config.toml
train_examples = 245000
fusion = "prefix"
decoder_mlp_ratio = 2
decoder_layer_scale_init = 0.1
decoder_prefix_bidirectional = true
decoder_connector = "linear"
init = "torch_default"
eps = 1e-10
steps = 10500
batch_size = 256
epochs = 11.0
Rows from block 17 of the image encoder of a small image captioner, named by matrix and row number. Each number is 128 + 24 x the weight over its row's rms, rounded and kept within 0 to 255. All counts start at 0. Numbers have three digits each.
After each channel's rows are labels from the 100 images, of 14848, where the channel reaches its highest value: "responds to" is what is common among them; "lies over" is the class under the peak. Only what is clearly more common there than usual is listed. The data: made-up road signs on poles.
# conv1: bottleneck pointwise conv (encoder.blocks.19.conv1.weight, 96x184x1x1), inputs 92-183

conv1.65:106121139149129146147128079102147110111115140129145129146143105147145127114153124120141139118096131115136103115155109139135079086121149136153144097120169135091149141134121111130137070159100141125153146095120148151101107175102120154128096156118130112148132141091134155129190110
responds to: 70
lies over: face

conv1.70:150145143097103101141156168181162144113081100149110166121136140101129127122124127150121144162142125051127145189156089168092174132099120137157146125135128137107109125111128126146053144120169149117148113143129114110128113142145132120134143101157167139126125142162163131147162145
responds to: 30
lies over: face

conv1.60:108137138091064105140125167170136123088088106098123148106121130108124114121117146138114148130142102089133119122137106130080152133161130120147112145115112156136093131141147094134053143101144117082123117060169143115128099129118133135149111078093102150123105142118131141105139149
responds to: 10
lies over: face

conv1.84:148131120153105142120112168104170123112107109135120114111109122119147116135111098102126119142140109149080078140108134142103120116126144105082117144107099110171151125131156113141133085120102119137130093110117115092088125066152157152124141144155114118137115137172158101167094097
responds to: arrow left; P; purple face
lies over: face; symbol

conv1.18:145149118125114138121132079105181127100129149156140100135131135144149130151127128159133097152116133171099128138131091098127122113171132129109123103081105111114149124166176068166055106142125120123168096103125130087071160085157113124136150144132127120170127100102172154158143098
responds to: H
lies over: face

conv1.41:114120142114118103147102136147110143118098072097103112098101139104137105122111116085085105130106096096110117137088140141102102127094092072118147152114131113139074144117080142129121153103136103106097112116143091157158126142168139095103146147131100143147098148137098129117111158
responds to: arrow right
lies over: symbol

conv1.16:123113091129145135157087174086111137104122128047126111122113132129118139135097138085096114134121102107148136099087120105116119123124092110128130170141120124135069125103073144138147112111115101108146165109115094172137095074164127126100119140143124132128091131150091130130121148
responds to: 90; triangle sign
lies over: face

conv1.80:125113130130147169140137119152162145130133134090137117124121175151152141160090152111127139184125112138112140129120136140105126115084111097111106173113118118114121159105146104175119108090122119115189141099154060139111091105194121127055162149131083153143093139140142132132136150
responds to: 70
lies over: face; symbol

conv1.95:110084109134110108091135068128127121152100123144115132117144146146113126145115097147140089162122131145119134145161086140150164120109142148125126097133102135086143122128150098168084042162141120134147077103143125082109109135148128128122164158149144145148159146160130121146143158
responds to: star
lies over: symbol

conv1.54:135135087122123113146096156068117134138093108084127136115128132096129130094102144117088128105127116157121119153099125085116123116145131122115112135121102104131104117142096134107113111113088116113124080114109146163129105144156106134143116096109115146097145134122141149105096166
responds to: 10
lies over: face

conv1.6:117101147115159115117135102112072129088140152142156126137141126139116124127153134100136146064108154100147161089142147121090115113137159152161133115138169137103108140093095149080178152146134152136097173168088150132103133187115147144122057163065078089149159122083119124118176123
responds to: A; arrow up
lies over: symbol

conv1.49:154125109198115118124137154134122145177109119154113083141162159142102120120116138120138145099112101136159110143097123102181145160118143134127133101144111133112119140104143136112113092140128127129129095098084114092148116116115170058142128138151147126120141133136162105065133087
responds to: 30
lies over: face; symbol

conv1.46:141141150116111114205130128148137124116108118117157129129139113117137114120142115122154176080134122083126104105133128136110107105140150129159182145098162135113125118168074154157106084157126134117123102091159138117137125110127131129103102146114088135131093146146099104114117114
responds to: P
lies over: face

conv1.63:140154131126145132167165123157158133087144150129148146130124168179148143120165193160128135177148140117105206153126103164118155116098125114118130172120118132102150105140138146169084116104165129135221166127147160132117135123132130138137135152142128144129167133135158121138105156
responds to: triangle sign; R; %
lies over: face

conv1.34:081132105131112121148092176097119133130086099093106112111115126127127112107119145107125111152099100108114144108091162132123116117104118111087108176140131103158073126114091161142158092114118126148117128123123117144133114086162152134116127163168110127123123137162116112140089118
responds to: arrow left; triangle sign; 90
lies over: face

conv1.68:110139116124083111131138191110141162085116078120110130093125131133154123134115125109145134139104098135093128135111142149104122101143143069075126152127105119159117133119070135155126131106160159120084108137146152144119133100117143133126101096120126142091125142128118093124115128
responds to: arrow left; triangle sign
lies over: face; symbol

conv1.76:128159128110085154112142090133120144107146101120121123109105143126200118119104117129141091106148122132093105152118162145106132135156124101112104168141106129130169134124137074158114178102118126146082105129158080109111139104146110138063178140126108123117099105137132125141119165
responds to: P
lies over: symbol

conv1.71:116166150100090089147130103135114169111116111149126112118129119142163105113131132167161122084170130108087113172142118171104154151145127139087115144140126140091148135141082086132107175103148176128126119167157138138146158127120120129148146133132143152121119116138106121137128136
responds to: B; P
lies over: symbol

conv1.15:157101125151112224134139127138164108136122137138118146125134139145142137132133109128114117110146133155103061142126151099135117138115150115112143163118129112185178112103172117123136100114137122133129150091141117136163107140130116138151168124136114123134127124099152138108088145
responds to: arrow left
lies over: symbol

conv1.36:124099107133107126097109106094129144133159167139138125130134123176122113136140132130123102125132161179089163113094084101104141148125172147092127129126132116135145118105116118141130056132107126142170179117139106104123128127130121158108136128115130168118160127135092064124183159
responds to: &; triangle sign
lies over: symbol

conv1.88:136113134121147128080115124117136122129142140146133123123125117108113136134105113121109151102133151152141141108150122087119129150167132154164099098140143112107099139115155089080138151131128142114099112123104074126117173092138124121118114172100133139153160104113156149171154098
responds to: 10
lies over: face

conv1.73:110149131113085082128122119128079161101091078137102106094101125117137117103107121106137104120078076115082120143110144136113103126099113075089127115124118125109125133116066148123109155101136133138088112152150099148140114127136138094138148102136124145123113123133089116111103169
responds to: B; white face
lies over: face

conv1.29:100134141135095082134157139168159124144154107124116146119123141127110120144145150118129138126168122085195109153161178153124157134120112100131154125142172144132071133116120163103135156119144114112137125112174115130131104134118134098135125142136131120138147153125180150059148166
responds to: B
lies over: symbol

conv1.67:143126137127157198128131089105152128080158136115128109135103146136149120144112134137137137169131141128111152132131116152107131124156108097139100159098110094110165121122203129144125137111134114112173145087139078100087142132146126130074182188174097135178134089142183151173153143
responds to: R; A
lies over: face

conv1.27:126142154107077108165131153181135139095070096120142110103134135120158108111112120083133136110125133084098116126120140141093133140131134085113155157115127122135136113128098125132098152100152131114122115132182126135139145110103119165116153071115129162100071135157117090144084170
responds to: P; triangle sign
lies over: face

conv1.48:150129129131106123152151114135163119148158146115131129127130144108111133139126111132144174077125143126158075101138153163148109134129112116159112103123137114078108115125141105107186117110067126112114093122142116148092103146116162112103128083106118107104103163087203129067158092
responds to: arrow right
lies over: symbol

conv1.26:128144138115140177130117100139166110068115131094146107147141128135167149112120140114124133152131107105115123110119100131145146118121133120130135136107089121100153108127161097150107099110149118132170109045123051112116133101168140136063159147138116120123080102146167138171144117
responds to: 70; triangle sign
lies over: face

conv1.74:106098118162089142128126135124117111179153096092094137107101119138096129155113132097113139105125103150142089098109188111098099134089126112107108150125129127161104122140133132114136137124088099126162118104184159133128111104116145099189106097128124121139154125119146084058107144
responds to: arrow left
lies over: symbol

conv1.20:126093131163162142119124065108155125127088129146130126128143134153149119123132125145131120137106144172129123122178089132146103103138130178136119092107150149081160132143150080144114026153116124131180118101117125155137126164116133141118127170127106142136133106138136141122175134
responds to: star
lies over: symbol

conv1.82:160114101163113093106136130130127135191197130142092097123138136123111116142094152107141144079139125144187104132106169111149141164129128136112137082148149126101096086095132166111165139126120125112119125121170157109152111132122118084121088106111126124141130120111119088054083124
responds to: ring
lies over: symbol

conv1.85:119114135130172094077122115121080129105097122155106100099113101156123103115122075122132091145104109163119127097131113118119117130047138117122146100131103128133141162088103144109120109124140147141122147125140064132138089136151156112090109166150128143125101113151104121110111154
responds to: Z
lies over: face

conv1.66:124106137143123147136111119117144110082151140126133107143127122151109109122120142120114131158134160148113154085090067123120137141122135104132132125111128088098138075116151154132115110128121093117169154096140074115115161095133091137102166176185109137182138104154095115154126146
responds to: R
lies over: face

conv1.89:106157121137101131132131127140132101152161141121113134132123121110145133108138143135153145055163119135148080101169166160128137148133099115127128112151167136099123129139108112078173147150113135131115140116189126192167095152118096124103124134069067106098125154124100166093147135
responds to: 50
lies over: face; symbol

conv1.57:150113107159125117097107101074126127137095131143123097126144144099122108109111125108123125077109134145143125104099094111160132134101137176173154119139164134103134089167122126150123067142079113120130103056094107121120106145158132121056138142150145137124094091145136131134146130
responds to: hexagon sign; teal rim
lies over: rim

conv1.5:101093123136175139103130073105128145104145138149111127121118140164098103153130098129140109156139132174102166134153112084140128111139153144120141141115137149137148142094127099145132092138137139162189141112172129132148125131121103154102137170143081145150186137177133129128117177
responds to: star
lies over: symbol

conv1.8:138104133098104145118131086144144108101139111126122113158108122125103123149124101140125120139127143124096118141104150144100123148165134099087159092097089120123148107128186107123089125154151112124147101114108073098107164142159162155107162201162120138195176094146168146161144095
responds to: H; !
lies over: face

conv1.91:128132112141107089107123149182116121143116101170126095116149110106120112082094135130141114120123089109146121186081100145167150158097130133118146065133118139123130123109128126105098148112166125121129099156121155136126130160142101108145098119137151115137169122126120144120113159
responds to: B; 30
lies over: face; symbol

conv1.93:147142125118072111166156154154166104147125152102131162128133124105084137126122106154131188077132121104151091080159127135137112130177121121164110115119125142096121160140137098109137107103079127109095119095146120162109070140111123123110099118111110121089136132106161160096131129
responds to: 10; grey rim
lies over: face

conv1.92:133132139124094044122125162127113134182129108111101125081106102142110105131132131133114149164072105119109170140109105145098135128137115141135135084132135118106084126133066127112133118113135141117144154137122141144108115151166094181095117153133109162131140120125078141145093154
responds to: A; triangle sign
lies over: face; symbol

conv1.81:134133121155102086112160165132129134125128112133137128127127125131106105117141153152156133158091112113126144126128124126141132112094133126126143091131136153166116125110080183143110114144184123148119117143098159100118138123104156153152118080143174114091153116139138090149118101
responds to: hexagon sign
lies over: face

conv1.14:104091136152134142111144119106143155112161120131107159124118122134083117177132156163118142163147137162118175130183116133135158113125125135146120120102147144125123132128171146126127119118162130119204170121151118162161115128147097131117156194130107128134191183162164140080115189
responds to: A; triangle sign; R
lies over: symbol

conv1.50:144096141145145164093155091110137156114117126140116108121148146156125112121132104119141083135112128158100138158153058112142119092132161144117104129140103123110162130088162101181089087102129136131166123120145093115107094126101122120089167091124114142053090097104124119148160117
responds to: 20; star
lies over: face

conv1.56:115099151128118138079155064139108118081142151162144123131141148141100139093115117109146110118136121100141122140128097131148149095095167114128146101128147142101137100077154167140139137124172116109119149138136141143139155171111125172123125142128133091124180138108175155155163153
responds to: B; &
lies over: symbol

conv1.4:139155144113121084124148092136124173106145101166122119124125129133180126114127143139152097106158125119131106187131158178145136140126115076109118126139143145082131114130116123123099199136152156123087115195186148146139150141129110104131131128130154140135145117116116136139133141
responds to: B
lies over: symbol

conv1.35:154149139154102140133166182132153159112127136124128153137123188152132141118154183136132115138094109106103159135096137116150137149072135111095090183140137126132115101111143137166092113109126133144173160121154142082101143122147130150117148144140130135118147112127135091124102123
responds to: 90; triangle sign
lies over: face; symbol

conv1.47:155137142123089086145149116143152153148159129132121137128112136136132131162107142180174131129118116180103126144112140122129127142148088121120090115102118126094124141118157089117097155097129145125159108122150156155142158105140110119134118163097110133143142143112133123102076144
responds to: cross
lies over: symbol

conv1.51:150115137114178119115113053115134132082103143145120098142126130131118113100121110123126136123103135110081156152135093112085111095156160147111120075094130119102132097123139122118132095154123144147176150167104143097096122138127146159129096173158126121167173084137142138140133067
responds to: !; A
lies over: face

conv1.62:125150122135177142164149125127154147111153135098128147131129183174168135143139188149119129162132137125109158150138124158091124104063126146095096202128128124103137113148135160167114130101129127135201183110145150116139161143130087115129153143146133157146121138116127126114127127
responds to: triangle sign; 70; %
lies over: face

conv1.3:139170149130092101154118112128134150149088106148112129122140117136161116127151117154158134102146115122105126144132126148143119114127150139134143114134173133123144121190105084147103091184103145137086090131124140110121133129128155128110089101124148135093105132122106112135136119
responds to: hexagon sign; green rim
lies over: rim

conv1.78:145132125096105068168139157185131131134116112082145153120135135143106141099122156147116162142108123084103128102129112156089109105150140079094127144113099114104106148144134151152078133116127141124130121123158093150146119057149162112098123175128089147140093154164071130085083158
responds to: ?
lies over: face

conv1.17:124115151116079117121125120136135137157148113121124126125119141124148136166107139148133094147118125183085105157091142129106106130119104103065100119100102120123137127139149116135070151118129107105150114129161136104115160099151129117151128130131115138187172135115123113112113145
responds to: cross; A
lies over: symbol

conv1.38:094099115156146126103124121128108143143125136157101138120146128145113108145119093106128144112126112162141142114176133101163138154124152142106138115124133160125130131103150093135181100146139132185154109116178112139179109147116113113120104175139090143130163159178138149110140181
responds to: star; A
lies over: symbol

conv1.11:148115116105085127140124160110101129142156155100144157148122112145120120153128150186115148085135141128091154110099125135084149145138135152097108125129113140177149117155130154074140118131137146149140200124134183142150148156133122167158093160122121105120202107132142142132112139
responds to: 90; triangle sign
lies over: face; symbol

conv1.25:166137119119102141178122184165159106111112124104155104142128144115146117133118138111130140134124122097099104130105122145107123113117145098107163171103107137160148115124127153157121089121127113120141105093123131113111104057165140107111157108136101146110065140162151108146078137
responds to: P
lies over: face

conv1.52:138133132127153170072134084119098143071151141155138152148132114173145141134130111131132123130147137128076171141140135129134125114141147144114103165149139130167169122080132114126142163123153144155118174126110136137112181137133146197147139154140131115152224145153166153167143132
responds to: triangle sign; arrow up; arrow left
lies over: symbol